From a checkpoint of a small image classifier: trained on drawn branching plants.
Rows from block 7, named by matrix and row number. Rows with one number belong to one neuron. Each number is 128 + 32 x the weight over its row's rms, rounded and kept within 0 to 255. All counts start at 0. After the name is the row's rms in percent of the matrix's.
# u: gMLP up (value half) (model.blocks.7.mixer.u.weight, 512x512), inputs 206-308
# v: gMLP up (gate half) (model.blocks.7.mixer.v.weight, 512x512), inputs 206-308
# out: gMLP down (model.blocks.7.mixer.out.weight, 512x512, transposed), outputs 206-308
u.200 107 [135 106  70 163 148  99 107 133 153 136 233 168 155 141 127  88 133 116 120  85  77  91 119 154 126 147 110 125 119 177 150 109 102  91 101 137  49 140 135 109 133 176 121 183 115  84 127 134 122  91 166 155 112  81 130 132 109  99 127 146 142  96 149  58 117 177 140 124 182 146  69  83 181 161 113 126  95 200 155 117 121 111 135 171 114 155 110 110 140 130 167 145 213 145 150 110 153 102 103 136  74 110  86]
u.201 161 [114 119 167  94 104 139 124 108 175 119 167 110 101 113  82 211 144 108 107  98 114 150 129 161 156  81 132 128  82 144 149  94 146  61  87  93 120 163  84 126 194 117 215 131 104 178 139 229  81 116 130 137 192 156 123 113 103 120 123 184 163 130  97 194 101 123 115 152 149 104 118 160  88 108 122 110  82 114 141  72 187 128 119 130 111 121 143  73  52 118  75 190  70 211 154 110 122 115 135 107 144 132 186]
u.202 084 [157  69  83 147 194 189 164 153 129 163 143 142 121 110 157 107 130 128 179 100 102  88 116 149 174 186  84  62 144 136 157 117 142 156 191 116 128 186 141 122 136 127 101 137 102 188 150 136 122 113 108 112  96 134 127  81 116  76 118 197 158 140 132 110 195 153 141 100  63 143 135  91 145  92 119 151 104 169 155 174 148 170 118 121 129 120 105 142 110 153 152 108 137 135 157  71 163  68 179 145  97  78  36]
u.203 174 [111 111 196 111 133 151  89  94  67 146 171 151 130 121  66 171 103  83 174  98 199 131 177 130 131  83 107 117  86 156 177  81 120 224  98 149 104 161 201 123 132 135 141 131  95 142 130 142 160 124 178 150 154 187 122  99 174 120 181 148 121  95  88 110 148 125 132 159 128 165 125 191 132 168 115  99 133 140 153  54 112 122 112  84 102  77 104 115 171 112 116 198 183 126 156 174 147 122 133 111 191 137 160]
u.204 114 [104  64 171 103  90 173 168  95 133  90 100 122 117 107 158 160 125 149 174 115 114 152 108 136 133 213 174 134 130 136 113 125 130 131  91 169 129  98 127 126  93 166  85 119 126 122 148 122 167 117 131 120 117  62 133 145 101 103 106 178 125 144 100 106 132 112 150 152 141 145 121 129 135 164 156 116 180  98  98 135 122 118 148  96 130  50 130 134 163 115  72  88 135 138  95 142 197 124  77 132 153 156  83]
u.205 125 [124  97 174 155  98 128 117  81 104 153  89 121  62 103 154 134 104 151 148 132 146 118 140 170 144 115 116  91 103 125 105 162 100  52 103 193 127 170 149 150 132 186 153 188  92 145 145 121 129 115 145 157 156 111  98 121 110 142  73 131 161 156  91 132  98 138  93 129 191  96 120 153 173 126 134 165  80 138 200 203 140 128 111 181 132  97 115 170 146 117 213 145 138 127 120  99 145 165 189 138  58 123 112]
u.206 060 [117 110 106 115  88  88 128 100  86 127  98  99 110 153 147  80 127 213 209 133 135  66 130 182 182 114 105  77 100 164 194 156  76  71 184 147 104 113  70  67 146 161  94 203 134 122 149  96 129 119  93  50 113 124 140 120 117 140 113 154 133 173 150 100  70 131  91 185  74 178 147  92 125 154 145 136 115 183 110 106 101  88 153 121 176 178 153  60 164  85 169 168 128 134 124 110 122 179 120 153  76 126  54]
u.207 077 [146 140 119 152 109 127 152 136 121 145 193 132 103 123  75 170 123 121 155 110 174 137 124 111 119 116 105 159 210 159 101 158 163 141 140 181 143 122 162 121  91 160 115 103 124 105 155 157 106  80  93 129  62  79 134  81 179 114 156  77 119 149 144 153  76  88 125 136 120 104 135 128 143 196 142 128 135 120  99 151  99 134 171 124 170 120  52 163 148 186 125 140  66  74  86 209 136 158 133 137 188 125 193]
u.208 046 [ 98  95  84 170  91 161  78 129 135 101 138 110 112 154 128 150 116  92 143 161 146 138 107 175 136 109 105 179 148  81 107 160 212 123 118 143  82  93 154 167 141  49 111  66 124 114 152 205 109  98 174 127 150 111 163 187 171 106 104 178 121 156 108 152 155 181 119 132 143 122 114 113 135 154  99 136 117 140 104 110 162 144  93 172 147 120 129 138 150  77 100 167  41 157 164 118  82 185  54 174 124 133  79]
u.209 080 [157 145  95 135 131  77 150 127  71 150 121 163 124 125 132 155  78 114 127 175 130 114 127 138  89  98 141 121 126 108 139 105 138 104 127 114  72 143 144 230  89  93 147 106  93 120 113 133 196 121 159 137 115 137 159 111  68 143 132 118 127 112 139 116 144 147 129 117  99 126 137 101  99 143  81 115 150 146  95 114 180 112 120 142 153 137 152  70  88 113 180 164 101 184 108 186  78 136 162  95 101 146 142]
v.200 124 [106 121 120 106 159 132 130 140 121 106 183 148 161 124 159 166  85 138  95 137 153 111 125 103 116 101 126 146 113 185  68 107 161  73 113 119  92 113  84  78 204 165 155 147 143 142  88 110 110 130  95  58 114 134 157 131 142 120 110  82  92 163 120 135 108 131 151 173 158 151 108 152  69 159  93 124 138 103 160 148 185 119  94 197 154 175 178  89  83 128 124 103 165 126 111 127  84 119 121 104  75 100  79]
v.201 166 [165  93 114 110 145 145 160 141  93 137 124 175 170 142 140 120 125 119 162  37 113 152 106 125 109 120 144 117 170  38 126 128 172  98 136 127 129  67 163 113 133 154 119 139 137 108 194 140 146 141 156  92 157 109  90 106 121 126 148 159 157 155 135 129 100 147 113 111 109 103 127  69 135  65 113 153 134 123 101 103 117 160  86 117 136 145 124 146 136 146  96 120 166 155 174  34  85 136 150 141 113 149  90]
v.202 126 [152 100 145  88 134 133 104 151 141 164 144 101 152 155 125 140 117 180 109 133 102 136  92 119 124 112 147 153 129  85 178 129  92 106  88  97 100  96  88 144 160 185  95 134 113 117 122  89 145 108 106  96 190 186 101 129 105 194 152 106 106 154 137 134  43 125 173  94 137 166 137 117 118 144 136  89 119  92  90  92  68 107 131 121 145 128 127  90 124 160 154 109 170 106  78 112  71 145 111 131 113 153  55]
v.203 169 [138 148 140 152 132 115  93 115 158 131 119 115 137 125 104 117 154 169  83 123 113 123 155 191 111 160 184  83 145 126 164 109  81  68 149 109 153 131 149 131 100 119 170 184 164  75  98 170 129  99  88 137 125 117 178 151 117 149 119 120 133 135 180 163 143 112  84 108 130 142  93 106  59 124 255 120 121 154 130 130 107 137  86 120 143 121 100  89 175  97  83 171 117 152 143 121 176 133 105 118 150 128 132]
v.204 130 [123 112 109 126 189 135 164 180 133  70 135 147 143 138 129 136  89 141  69 111 148 143 218 118 123 108 151 153 138   0 125  98  93 155 181 118 164 103 109 105 154  61 113  92 118  97 144 135 123 154 131 113 104  71 115 136 111 141 123  91 147 160 117  92 124 151 170 137  77 127 102 150 127 163 106 125 110  82 122 150  86 177  96  70  93  86 108 123  93 143  89  95  87  90 114 131 176 168 141 129 106 136  88]
v.205 132 [ 86  95 165 132 133 147  94 162 167 182 141 163 156 111 106 157 119  99 121 123 172  96 140 137 139 233  84 142 187 127 123 145 136 149 103  93 172 173  94 145 137 140 153 141 141 157 122 238 153 128 132 159 152 106 107 134 125 159 140  64  93 131 140  71 101 148 142 109 128 140  94 108 116 140  81 151 161 168 155  88 121  91  59 172  55 133 106 125 110  88 163 129  64 136 132 124  23 107 104  98 129 115 143]
v.206 071 [ 94 123 125 107 181 110 105 114 151 133 117  88 184 134 107 144 159 115 189 155 129 130 179 137 113 121 127 133 113 137  92 124  95  84 143 170 122 180 137 192 162 115  62 114 130  70 134 144 112 109 128 169  86 118 157 210 121 189 161  93 110 175 108  89 133 139 120 162 107 120  93 103 136 115 186 156 135 111 146 119 110 152 157 179 149 132 174  71 116  97 130 143 201  84 158  87 118 118 138  70 138 181 186]
v.207 058 [147 194 165 197 145 132 143 111 197 146 174 116 157 148 126 125 151 131 144 124 190 171 145 122 115 114 155 132 105 170 102 127 138 147 102 137  25  87 159 163 144 134  79 164 127 148 151 220 122  75 104 124  97 107  86 128  81 120 132 143 117 117 107  92 163 147 131 119 142 125 133  97 124 117  37 112 120 130 120 158 149 165 188  61 170 116 171 140 145 110 187 207 151 120  86 167  90  92 112 138 121  91 119]
v.208 058 [162 163 130  33 182  95 105  75 138 125 125 137 138  60 127 145  71 109 136 109 108 112  92 143 138 177 122  91  78 182 112 121 157 100 186 146 200 177 130  76 215 112 149 140 105  72 165 136  94 137 153 146 162 118 139 134 157 178 160 168 125 128 136  61 118 128 103  98  90 158  97 149 169 211 131  62  97  92 108  97 156 179 124 148 106 153 131 142 158 179 110  97 109  80 138  66 113  66  50 151 139  97 133]
v.209 083 [155 130 152 201 126 116 117 106 172 137 112 153 132 111 116  46 154 135 101  98 163 114 141  98 110 124 107 184 128 120 112 113 198  53  63  98 105 114  83 223 107  94 153 104 122 120 110 136 119 105 129 132 135 105 178 137 131 145 131 149 167 152 133 125 106 124 106  83 116 114  83 111 115 176 152 132  79 129 119 148 102 168 190 160 150 128  99  67  76 130 144 164 116 103 113  82 150 131 125 131 148 134 144]
out.200 114 [128 110 152 151  95 193 103 161 148 111 157 122 125  98 122 134 146 170 132 135  99 135 146 125  83 161  83 104  86 156  53 111 103 141 154 152 168 137 144  24 124 168 160 153 122 121  63 128  99 111 108  56 102 150 121 177 155 210 142 128  90 150 140 111 132 134 139 135  92 137 107 121  86 120 164 167 158 109 160 196 138 131 123 145 116 129 122 165 134 138 188 101 100 105 164 202 151 172 128 180 132 142 121]
out.201 196 [116 118 199 174 124 117 159 154 187 127 138 136 126 140  97 133 119 121 150 125 141 117 139  86 124  87  91 180 124 134  85 105 122 180 112 143 194 205  73 177 166 122 125 133 120  43 180 159 128 139 122 128  62 146 149 121 140  98 102  95 103 108 127 147 119  93 126 136 137  88 165 117 179 136 184 104  75 137 100 121 152 140 134 165 177 134  51 113  84 143 177  95 125 126  59 199 106 118 122 137 151  73  79]
out.202 091 [109 111 116 115 130 162 107 131 114 143 142  31 186  97 185 149 127  98 147 184 216 132 121 195 171  88 121 125 174 125  96  33  93 136 191 178  89 117 184  97 154 118 139 143 109 179  45 132 152 128 151 134  67 138 140 108 153 173  88 142  95 136 108 103 102 197 124 162 107 110 123 118  51  84  76 146 167 179 176 140  68 157 138 161 209 112  97 148  98 110 164  92 149 101 139 167 146 135 129 118 134 194 121]
out.203 209 [ 92 142 103 108  88 102 194 126 178 180  56 110 120 122 128  92 149 150  86 140  30 118 102 157 159  97 145 112  73  98 185 133  79  80 129 133 118 142 122 108 147 130  81  78 186 133 179 120 133  93 169  88  97 128 121 141 123 171 121 188  60 126 112 156  96 104 150 160 144 201 128 135 115 123  80  78 113 130 169 111 152 123 121  98 110 121 129 117 180 128  78 150  98 114 140 110 112  57 113 139 126 140 117]
out.204 112 [178  72 156 148 125  90 120 149 129 158 175  93  91 115 142 134 108 134 151  56 147 153 122 211  85 131  81  84  98 102  82 144 177 108 214 151 126 142 146 163 160  90 111 155 132 170 171 136 162 100  71 159 174 118 160 121 194 120 151 156 189 151  80 145 112 132 125 140 131 101 106 143 144  87  93 143  99 116  78 185 157 197  98 124 130 159 211  86 134 163  73  88 125 194 131 123 118  87 156 148  91  57 135]
out.205 124 [107  86 142 159 153  92 160 152 115  72 159 134 112 120 121  98 143 117 125 151 173 173 123 124 139  42 101 172 145 128 147 116 107 111 128 111 208 165  95 174 173 127 129  99 159  75 143 169 144   5 122 128 101 169 177  92 126 122  93  83  75 141 107 142 175 135 118  83 169 141 139 115 102 132  87 121 124 112 145 121 131 111 133 105 111 150  90 138 111 177 106 111 122  88  90 151 181 133 164 177 164 113 127]
out.206 056 [ 98 164 158 101 205 147  99 117 180 148  61  98  97 170 116 114 152  99 134 118 141 219 109 124  96 133 160 144 164  63  80  85 134 109  80 134 102 113 201 114  70 168 173 120 177  81 117 137  46 187 162  87 100  50  80 141 142 143 126 109 142 105 153 167  93 133 186 112 150 140  91 127 175 103  95 191 150 164 109 108 127 100  82 120 125 126 138 178 129 134 117 153 145 120 159 136 119 137 186 106 121 127 116]
out.207 068 [102 129 111 172 134 102 143 145 113 122 155 110 179 121 133 129  86 125  70 136  69 172  86 136 116  93 145 157 119 109  87  90 142  44  92  83 147 145 102 176 137 123  61  81 132 153 141 184  89 122 130 135 159 124  95 148 121 165 106 180 104 103 148 126 156 127 109 115  96 103 150 120 124 133 179 112 113 126  70  87 151 138 108 150  99 144 157 152 126  58  98 108 149 177 133 137  84 109 136 163 105 142 126]
out.208 049 [132 111 153  92 155 120 118  99 102  93 101  73 129 211 144 138 174 142 107 153  94 128 141 124 123 115 154  89 100 113 197  59  97 139 134 133 154 149 129 127 118 164 103 150 131 181 107  56 141 104 100 163 143 155 104 159 114 179  83 137 158  99 126 125 106 121 153 115 104 121  90 152 130 166 169 180 118 171  95 120 121 100 172 114 123 128 152  93 111 116 131 132 202 109 169 154  74 101 114 127 104  89 116]
out.209 078 [112 133 159  71 102 130 131 113 100 158 142 131  77 133 137 140 164 162 123 132 119 133 135 168 112 123 221 108 134  82 154 189  90  82 144 145 153  86  90  96 109  42 105  92 118 174 132 167  70 159 148 112 175 173 102 121 133 105  90  95 127 101 107 110 115 146 116 136  94 169 113 139 109 116 113 138 160 156  82 118 119  95 158  69 147 103 134 135 123 211 119 112 122  93 153 111 111 156  84 150 165  92 191]